A small sound classifier, trained from scratch.
Training: soap at rate 0.0018, 9200 steps.
Rows from block 9 of a small sound classifier, named by matrix and row number. Each number is 500 + 25 x the weight over its row's rms, rounded and kept within 0 to 999. All counts start at 0. Numbers have three digits each. After the name is the row's rms in percent of the matrix's.
After each channel's rows are labels from the 100 clips, of 14976, where the channel reaches its highest value: "lies over" is the class under the peak. Only what is clearly more common there than usual is listed. The data: synthesised sound scenes: up to three everyday sounds over a background.
# c30: last pointwise conv (model.blocks.9.c3.0.weight, 320x320x1), inputs 240-319

c30.225 097:495525484528492509530470511523472481473460517510513524503544506466487523474452476481517531490456489508466533528528512511512475499512483525502533550508514505489463484520475493510449451527468455481479536491481487466516504516529508506490447500
lies over: door slam

c30.74 094:473526475486473539529469494525505469490540422503514524495515500492480515469521517508527550461499486532509502574492539518509555531462485470490507545464529478518507505503515498514498459536481498521483502505489506496507493493526510497500501515
lies over: door slam

c30.68 091:472518566546490549474510505456503434483501512531487520500499478527472485512497508486483534534479500484500482490488504484504529489562544544498542528496492488516490513578484502531493494514490491521427514484498460496544509486493510509541506453
lies over: laser zap

c30.44 102:504481501508469442498498539524477449506519577461475534518494498472502531545494501503497523523531494533518506525567483497496514524481492495465546497505539477509480502524501502491470495517486508502491578487469472482510536481482555504478515476
lies over: door slam

c30.53 110:506493510515493522492457480494539580458451443490498482474509481498494515496455523482468488494487478465463462462443507499507528490482479497520528460494507479496501482542531487486501482467488500510547513476497501485541499547469504482479499544
lies over: coin spinning

c30.162 103:463476470524449465490495531518477493483517457504513552497512531514541510529474492459531567510520465482461495556526469488539525506519491498509514519477546458507500476511486529496488485504495505532522531486479497510497523558511507489497462464
lies over: door slam

c30.32 098:455486478541489540509485497484494507480452445478487468522476453515510483573495494514454513477514531485509493536507546482508483486491508455493434497523487476504477524523511507446475491515448564540514492465504490508458517526506481484486565476
lies over: laser zap

c30.34 097:540495508506523512509505485515546518515468430521492514490465518470484456496517495553500519502506479537494477497463488494482533475491504472463476512481485466489488502469476494479531507463472517497566499487530430501463529468486526518503452515
lies over: water drop

c30.133 120:504550544509542504480488483547488541513446531523536495468502544529500504483498474522534493462495491514505507465446507510509492494549472478507475502523514466507490485511498521483464442516489494448545498469505485538484472476503484487519536533
lies over: ball bouncing

c30.191 106:498483466490518533473513519522497473524473507507500520508465517459524494443495493551503484479492514464478513495468514490508489511521501474504462508504493512500486474476512499485537526478470488508534522500480527536493469509505501469501497519
lies over: whoosh

c30.250 114:499499485501485537508493479554524492494473496481498488478488484508483525460531480505525512484537500461497492560462512488493533498509487491494468454532473525487498489517501482484533535477511510489479489478469497470475547508511490503480475523
lies over: coin spinning

c30.175 104:442513450483511474482520501483493494524479526505506519499470513456535505488510512477500463509492491458534482506469493515563507487493504526502494523477487480528490482471494473513556499476530512512478524468471499506521457520501481525519464519
lies over: coin spinning

c30.197 104:487489453490552479540486497557499471530492531537486479553494510489467494482462481553497530486508507525509499458518497514476493479507518508446467497485481513476484494489435489459512508509527532508502510547481508500472496501487502506467481530
lies over: hammering

c30.238 105:613489461489487496498516511488474515487537554485569525481506471481544520525542503499528490537517505478476501467503506564506461528500490547522515499531502510478486532544515473475526466494506554485478510534536476572504518481533474498509507524
lies over: sawing

c30.289 120:503489496476477460458544444519514493517478520519508513493491532524489460456520474503569516516463525523547505481492482482456492504522508526492493478519485511507541482525555505483492497486503535494478463496513530508502466519473487528503522497
lies over: water drop

c30.307 087:522488530519514522527463544487540437503452500504510523496490501521505479456477508493486537506487452506518503539541507502452541468500504510471476493503538500514513488497468480514505511494458465472489480488526488510524507510506516514516497488
lies over: door slam

c30.256 105:530548478492519479520486489530496490513494501539495495502455517534503547437498462564502477500525535472497512473506482514491471505490531493479503490524529470542469447491501527431517534484473480521472477553493473510542463540486491485496470483
lies over: speech

c30.229 111:554496491488470575525513485481511490482478498500515494522524505473508457472534503462519498513498528530523445533446447525504507519486475493507490487541523497491511510477511454476511490495456466505508473514509499490512503514502501475482473495
lies over: glass breaking

c30.245 113:497469506510532491492471499494508554553463494510499482535484492464481505471492446504499502537472496485488488465509522505452516494483526498508482532526531485506483501502462503473468494487589450448490461492446522478556446504477506497518490489
lies over: speech